config = dict(
    decoder_parallel_block=False,
    residual_init='none',
    adamw_lr_other_params=0.0017,
)
Rows from block 10 of the audio encoder of a small encoder-decoder audio transcriber, named by matrix and row number. Rows with one number belong to one channel. Each number is 128 + 24 x the weight over its row's rms, rounded and kept within 0 to 255. All counts start at 0. Numbers have three digits each.
After each channel's rows are labels from the 100 clips, of 14848, where the channel reaches its highest value: "top examples" is what is common among them. Only what is clearly more common there than usual is listed. The data: Morse code for random letters and digits, with fading, noise and interfering tones. In brackets: how many of the 100.
# convs1: first pointwise conv (encoder.blocks.10.convs.1.weight, 192x192x1), inputs 0-95
# convs3: second pointwise conv (encoder.blocks.10.convs.3.weight, 192x192x1, transposed), outputs 0-95

convs1.190:109146150110120136110130148103139143139120129097098131162130111162107124122169128172136107134108134129147136166175143096061117118111098112189193134149130136127089083137183108113139128122165138071124118116135117157126148120121113120138137150154148113117170149135114134098142112090151110138
convs3.190:132129138118138138116126115155121164087127148097157145153123120138118138151119133132092178126108145136162127147162128137117116128128141092145122121120114159104150188138150129126131146108176153122145107156150111153144144083157164147193095122148152130142147150194093164097141112101147113098
top examples: reverberation (86); mains hum (41)

convs1.69:155177147157175118115157101123105092162133112128079135082127126177137140119091078085147087113146104113103126107123136134107119131148101101148126130130123135077150127147205158145110086112141169120152123149121116124140142204127129137125154137098103100143121099094147116123120139113127130103
convs3.69:128108109129176193121151130118180094154117118100128138137138095139088093155130170129134150131113125133127105173099130146179077172177086119109128110152138132136149129127146102118118144131114155119179121135141092123182146174160097096121128136148132129121086158118122089114112110093119126101
top examples: speed: medium (62); reverberation (60)

convs1.51:122123119153102121119139110109122122103122131137137103147127100148124156129163121153139179129138156104192092123116111147134128164124103154146155120147133143172115159136101093102130112133148146185114152124137118115132143109133146145091161182186127137141107135103149127116089156094109132136
convs3.51:156123138184109119152147166134116086062142122119123173128178136108118116131129131127142164128093085139121148149134116163115130138130114145159081139166124130137112138092142112127116144115127134110128122143154088095122158136142112155143118125106136151137123129176092150091083118140107127083
top examples: speed: slow (99); reverberation (77); mains hum (44)

convs1.80:150138183126176138122134143122136147112107086109138116155110137149137115123089139116147150155166125111131169149123136127122137160114136135093116116110147130180129137115127194134116158073185143117173177122138141151102137108138102174160181144138118149158092079110116108154108111120153131167
convs3.80:139123113091143104131109087139127142135151127112091100137131087143115104086152138111145093126167122096136125096128125129127147125152105085107139136114126145112121155156116137151054123113137142147114211140134181131072106134118093098075108131144101146135120142152150112134103100112158128083
top examples: reverberation (72); speed: fast (61); the character "h" (36)

convs1.86:135127136148118124111119082133126155087099133120127128173097085116159137123115135156148092110102163093136122114173153121149149130098118152113106150126147151135125136146097139100109135142119150152119136118127117097105122141125138126092068140088117156096166185137091138124138141104119170103
convs3.86:129133126102102118103154103132123145143134137111159142097142115135118133123137105162133123101101149130103111116161132116120171127157136155131147089154135108121095150081134135118148116128114087114130105103115146159095113110124121150158076134149141128143072146102112122116138129148143107142
top examples: speed: fast (100); the character "q" (77); the character "k" (33)

convs1.109:130119119112143136144129111143147136161171099131129115142108155177125112118093113169116109182118113099104107129179113112171120150105124118142131069085098109119186152095101162107094138132155129096118110145099133140132137136138143119124092134111134157148147134168122156126124149104106091112
convs3.109:171141115128136102127136108138116138172112124122122103128124134079119159156147135118143148110150108094122116121146144189137140137156120114137123104169098124128143173107138136123133136124139120149150124132090165175155110145144124090129112124111147104123121096155106126115134187166137114150
top examples: speed: fast (100); the character "j" (39); reverberation (33); the character "0" (32)

convs1.138:132105072109150126165112100123134140101125121124107135118146127138148124132124162128129143139119175171088128144157140141163167153124188096192131131137108121140105121105205148099107107133142100144131124108097133134125177126100131118148135099123127138177110142147112118176103116115170095156
convs3.138:154176105156196138118141162139131169156112160147137094121130105123123192156105082131072099134085167143092127154112146127147099124141131129081137121140139145080123146098127100155127083153151128137146129135125159109156133116147111163162110120162131137159123131131152146111117130117147130080
top examples: speed: medium (61); the character "s" (37)

convs1.167:127079143168075101157134149103096138136135104148114116116165140123153154119119142148096159119129162093102191147117145114148102100158129160130147137132107149110159130192117114142166140140146159137137112163122120114109153151180124135097073123123103159164104085122102122122149139111131117115
convs3.167:111102107115147089113159102141113123132119180148097132089109111116113096120120101121150100126103110076099129126099108120126109144110137113112140135111133090115113104065115110101113112105113152121130097137135137110130092104125131096125093115111119139095116114135122133121164111113186109116
top examples: speed: fast (97); pink noise (42)

convs1.32:107124114199153133219131116095150133169121107091091161116116111087131134130153113113143087120130081166109093140090130115150146161162099217110137131133174145132125123144118125123108137116152151153120125167102125181121125135132130144109108140118150147117092187142085133071152140110119178099
convs3.32:125125139141138149127117132122136169135162121093110120136141107128131111102091189112159119059101093141132142107125138119092116149150080070124148134165108108139135119053161114102136165128109170134119140172108138135154111121142137114111128137104114116119107163137121071142120121136169144101
top examples: the character "8" (47); the character "z" (33)

convs1.90:178126131159100151150109138123134081145140120136145133181142152134115156151111127113105135075121107103164133151176151130135108171094151090128160103121134128101112109142156104117163101130118130121161141109105153133109124170153156085130115129129133123123077125099139137092120150129142155160
convs3.90:151135129128129174140141110104165172091141117097165120142118106122146124125158142148116129183071148114104094094140150158146126149157073107149159130124156077149128171119128099106116138130143138129125127100086138120107169077105072108163098141106155088130164104100113135179125145176132174142
top examples: speed: fast (100); pink noise (50); the character "a" (33); the character "o" (31)

convs1.36:119107129150119138143141116056132144128143141150104073126115126148109116120121100152145173113155175130138115159104121135131147126131109121153138129124129112146191130082146120121114171125125133122123151116142144147142094113111138156122143109162084125151134149119118178097122130089079133125
convs3.36:115145106144121117097101133112101105152158135145148155131086072135141157137149127130139126121105111115109108124140124104119187133122141139146100135124148102094130120140122120127167078131152135110156178109123128163063157158122156135117164180113094105151140119126142157148123113139142126143
top examples: speed: medium (77)

convs1.73:106125122078126099190156121121092095108119119143084112078079116138106140101126117115124146156114166151152126092176147134136123142133138168100110150136105128096155121078122140144118122142137123112153148124140132153139101106154168146147165135106116132109137115097151123138151140106120136158
convs3.73:114138111092137109132144092107141100107127113112151105147122162160119129150165099124118106119148164098089153167127126090140153136103080082127117131096107135111097130151085100107140160149106105150111154116131114107107057111120124148156118108099135095144138154107119128083106139142180147125
top examples: speed: medium (72); reverberation (58)

convs1.173:120108117142151132143145108109107152086108117158082102131157119151122078152096149122144099148154099146131146135092105164116121159135067126141120153121152101181129129119131141118132097175111169113114091141106157113093081159151157136161160174110140098102144091132166148134132120089121125127
convs3.173:136150131135149099099144146117097138174166113113130102141095147124129115122129136129174139084113094101135132158161085131198104130151168108171146143142123150096041145134122167147111137140096145091093123119120143134125164146132120087076098123111122108158138111127157151182131084131121119065
top examples: pink noise (47); the character "s" (40)

convs1.48:091143118135128118122124116122090117134113146140121145159160115140149101179186100152116133121145136130109111123138134145167095119106120130118159134115118133082114125144115058097108152090172150149133123050153174111117138114138162105165087126186131155127115143113114151141137114150178120144
convs3.48:161138148190127137147136117145111139151115132094090090144131125127114118167095105120095095112124079134118081148140067132128127111118120097111161101139114137126113117094148131102119167112130140134109111105152093101098159115115142135117115140196118097096127135150149147125124118158108107100
top examples: the character "e" (92); speed: medium (73)

convs1.157:139107146158121117157127133128094097113158164121130101162171130130088142120119131125123109129148119151114147147103109112139113132102175140091157113116114150121116117129117152111130152155128124144105114137131111151124133130120118148105103110120093148129152088131098090144138108114085168138
convs3.157:158114113106053137111117130122108115149087162136104131162131117141103111142166134089160083051135110155117153135114149112110103112129132097085117098142137099120142125147148106111148144101131161132114126121150125121106157127111120095123087125159138154135091093115099141129146065118131165124
top examples: speed: medium (63); reverberation (57)

convs1.104:146168126104168119111247144156139132057093126109094146104115142082111128117127144166113107094129130111123112152135135153126141118094118139112143129153161140133114140167131121149128153091104097141118178138135140110128117142098109126122126127169127164107138125177150143141102124130179126136
convs3.104:099167099129138122151058117149115131103132098141163140139114083097202148126160134185130163104128126098122147125105152128167133101121115093135138099115139155158128117125214115138119126164142171125126109093108150110139135142103139139098126139081133101079126143132122071122133135091166124139
top examples: speed: fast (84); reverberation (33)

convs1.45:148090159111107175115118131159108113135155152085131157169151116149116151124118113113135123119079147141087126131110140095159143142127193128107138135074078131100122141144105139096117165148129118080131127059144153114134118157100112089142128100098124125146142129118110177139121092152134122154
convs3.45:117144136104104135110102156119123141107147106121112126151150137109132109136096156148129102110134103111125123122118101157110080148164099107145156091150185141126107166148149067095157132143130096152164175114159128096060144137131154165150122129155125141154139150139164147116140126144111151121
top examples: speed: slow (67); the character "e" (37)

convs1.132:162128083113165119084129153090124093097136123094108129126081089200102130146097079151114120117168096119109119142106161125094117108179132106128144138135157142092124165130117135140095104114126130135148148116135145130145153108152102162085144116152124137131123081099164105109149169123097131113
convs3.132:135133129134146146147148144119162096124122134107153148134129087152120132122113102148089127154106119121140096124126144127096136168133108172129140131108119077149144101149105102128156152136120125144096099137131153135095108106141121136170103118164148125098134093107114136114115087109138145109
top examples: reverberation (56)

convs1.42:143121103118119115130116136147139098126163150122122123162155134117113107122112159102130160109072155153154147155147104149141129125143156158150110159126131163101084105129151110119104125089120090097171114075101142127134122138102115149134111154095130109121151157116108130146132112091164099146
convs3.42:124111159132111094135117144093111138125132115081124158156119087144138119160131084147117131141134125154151089155082120126082145143107123213082107093142106149123127116078147079140038161118122119118130149138149159126109164139101140137078176140131125134103157141132123111157140133180130134106
top examples: the character "f" (42); reverberation (42); the character "2" (31)

convs1.188:128128104086104138137117138112165114151123137127102104148142114103139130142110131120091124161160114122134133113121143124072115050148140121146130132109112097131139150143149146154113153125141118175081125161132117137121180167145147187109112128129141161130114152129140091086150104133112124139
convs3.188:141130103098118126139108146162110134152134115121128142131108138112160157127135125127114168106087151154109150115111100151095123094108162137078102115192130148142077124138130115118121147162168142152126133159112071107122115150169140137114108086132112126138146136131126116128119130077107094110
top examples: the character "e" (100); speed: fast (92); first character: e (29)

convs1.82:131120115136113125110136098086148104143144116143166161109150063104106145129168136130140132193123137123132140089057137147130138146134139131174125156127088142110122111051146116129168121088116143118113116169103129092095111110102163076153105113152114148125156126121142146099123120099117118146
convs3.82:155126114131120169134123140091137109120146142098110145176117125126136138130126120139146197125115152116131153109146141105130163130175147160119109125155170118098145154170122095132126140107162144160153157138119118132123152130122145106125175094146108196115125140087154132136159100157138141166
top examples: speed: fast (100); the character "r" (62); the character "c" (34)

convs1.154:155141152070147156189129122118113121095112175144110138116152142172125144099115120141120133140091150172105140147178140080182127101161155149099098155127132152099128126155184099150115112044150099104114141109140120109142129135134168101127146124142134165135125147128133139144125150096150120127
convs3.154:102123108100129132114112134109152140142219114094114113193081135126106116099129157133161107107125103126115132111103101112130119184149128147108087130130115139142131121129132136160131132109145106124142137059122144117108109107099174095108070120122122116119130090104127130138153103143118143094
top examples: speed: medium (71); the character "d" (45)

convs1.28:095097130111136126107158093080127163110115122090149104123104120107185086167127142140137163108129145095096074147117167164161103067112091174127175147133111096135175123099138151099107156122115130123109122173129148122152101121136134141129102148156122113130078109086143111140124109124128146122
convs3.28:136126151124128150182172114119120115143137134144107140157107099141145125141120107150173106145119107107101094129145133126138126130162131125096151112148147144116130109157097091122201097115116119100116119148138101125142107110114105137152146112115117129160116145044118182123129046153125135152
top examples: reverberation (78); speed: medium (76); the character "d" (31)

convs1.184:166125097089094107134134117195133123124141121142109050097111102125154096134150117146138143151128084128112115129086100136116119164084084156142128119128176123171150144130172156134123111097128141091111129143147139143127112112134113126105137125089120133123096089121142131087154154152125103110
convs3.184:070138125100170163156116141140116132128157119139150167109094159130121085126115120130102143138135091093130138120123137153139111103160095101146139125115116131182121104169152105170124095124114131133143095069153151129092128132167115125135121154169133146142113138100118119130183133172120116100
top examples: speed: medium (76); reverberation (52); the character "9" (32)

convs1.21:159125168121110137107133104110122111136114148097097134114157140090138167142090128140131108113132142105140105150142112155166102166158183130099160094091114113126128151134126165125133177138120153136143137136122093121132095162103148145127123106116131064109123120105138148121108152076150141090
convs3.21:154159104116091139113072130094070119128101128095122101126157110104122093122143096123191161112156143127180135139150127112120146132109119141139107124148103116085145143119139136127104178139147111158133134121150126134112117159161141131138109127105100092097103156105123116134108107138125129130
top examples: speed: fast (96); reverberation (54); mains hum (42); the character "1" (31)

convs1.92:101146129166130104119134100122130087148113129128172086126091103111166166140125176114155145097163155097134119115094140148141128082174117110153119101128127125088138150111205121092104133086149119104113145140106112176122097130136106126123151166115089120135110132113142145133103111112143123135
convs3.92:109110168125149157084156094130112136084161095103115109140160106102129104110157116109137122132124115098096132134115177152165149165091144163124171125120127138088161160117144133145119164132129148169142114105101082129146122126140109154116145108108112119140140082184086126118101146160132074141
top examples: reverberation (91); speed: medium (79); mains hum (47)

convs1.52:134133085101115099135136150164125137152182140132106063111138127103127080147096163100122105131081035115131101147166135115133135121160125062127093131158093102140135156095118082141115146089108122136123149136109134170148140111093108106122123145141101158152086119137091155151157108116103155097
convs3.52:159100140130154126140107114159127135127091144096087086101095090125095138118126091137129109121142103140149105156143140125161111147129142122133125115090140172169127145130162111122123097143138141130119122140133115162148132123096125109121119147086134138114153145165135148121128112137147102158
top examples: speed: medium (82); reverberation (79)

convs1.0:151096138147107147083111122120132127058103156107087170121111137122128105157090116111115148089132173115117145166089103111138107127114142123129111121176130154096121089131133102141102091114141141153123124124142130174138127163089069103097120109101090105119186108109139131143126122130122145141
convs3.0:125131103113127127148125105124145162104141107120092096142118097081171130164132132161108128144146127136161135112136147121178116145130178092117112118127116106051116133139099124106128145174138115147095127117117126092089108126116145103121135183109119196155156140135117119118129129117137133138
top examples: speed: slow (100)

convs1.125:171137114146135098148164166130153133135101167130110084134104105120131084127157137165086155148135103135118093143167175149126153135149158162172129121112119133108121114105114115093105122142157115132144161126137133084113133095102161132132100103151149122079154122062117098121147106150146118133
convs3.125:076112139132089099135137132125114125162117147088097102130183162150111125132105134135172125121110123096162138108158140135149104134140103144135097125119098128209081095116104093132136140116139148141092145138126155089115166131172177108136135090139102169109142113157110145113128166162104114135
top examples: speed: medium (65)

convs1.136:072144111060146130105144142143107106127135146078111140093117184072108104103143096135132145088144112172129130108140109155142114180128151144123104122145175120114117118112116165151118144144143145101162110142112127122146105172126157120133152134141101164124117143159142125086136129116130086094
convs3.136:103167137113149111098092145119086123158164144130121106093172116139128173102122093118106098136138099094154117126108128076142093126085151108160112134068126117120144104097136126131141108106128105155100152115141142118098133143098112087135096154150117140187135127101117149131117095128110126112
top examples: the character "c" (47); the character "y" (44)

convs1.35:119087141156085130145127153119131100123123096146130161107140179160122139085094146160132119146109104140156133094154148122119102120137069119092131144153153127128083144127071153124107136087111132127084135121121084148111114111166148124130147141150110144099143127149113113141115157079116115139
convs3.35:139138114137091097090126113125105137123191150122150132102140085117111133111148176125127132167214118157204129154115144143125085117137144108166111132157138084103146112152139141101141130120124145111151105102096129127127152201133138161107122139147107094111086134155131133117104151080151085154
top examples: speed: fast (100); the character "q" (62)

convs1.128:137127110135113136129072146113140163150182133119123126093070135143102150143120129104108146117093131154083156146127110153140169160114096122129094144142129128132151136098065113120128122150111131127133124121129129131115160126197132093106110103114174130134101126138133125166130147090159162117
convs3.128:112138108103141144109108134137089124100126108124085078123076136121119122087113120106121144132084114124110157126150143163165116102118101110106123133108098067123154112127154108111128102101149116134147133127097113106112103112081114095091157155144071134131145122106103122104139115108120099156
top examples: speed: fast (74); the character "a" (43); reverberation (33); the character "l" (30)

convs1.186:066132137108130115109093121122123134123108085130122109157149128153115158099131195134118128105121131143152103135143114132125130084106085146125145138133037155126128111144105136129138192125132123128126119152096175160115151115133147092194168125112114102117150154138132119105130139149117119159
convs3.186:094117158130064096098156134064114116118090173096132129107108138138142138121100102146119125151155175124122104123108168116116120120167139097134115147146150103127133136152133123085160152106152119118118202185140150133142115131165113113208151143132185099117124118126163116152109148122154154141
top examples: reverberation (99); speed: fast (72); mains hum (50)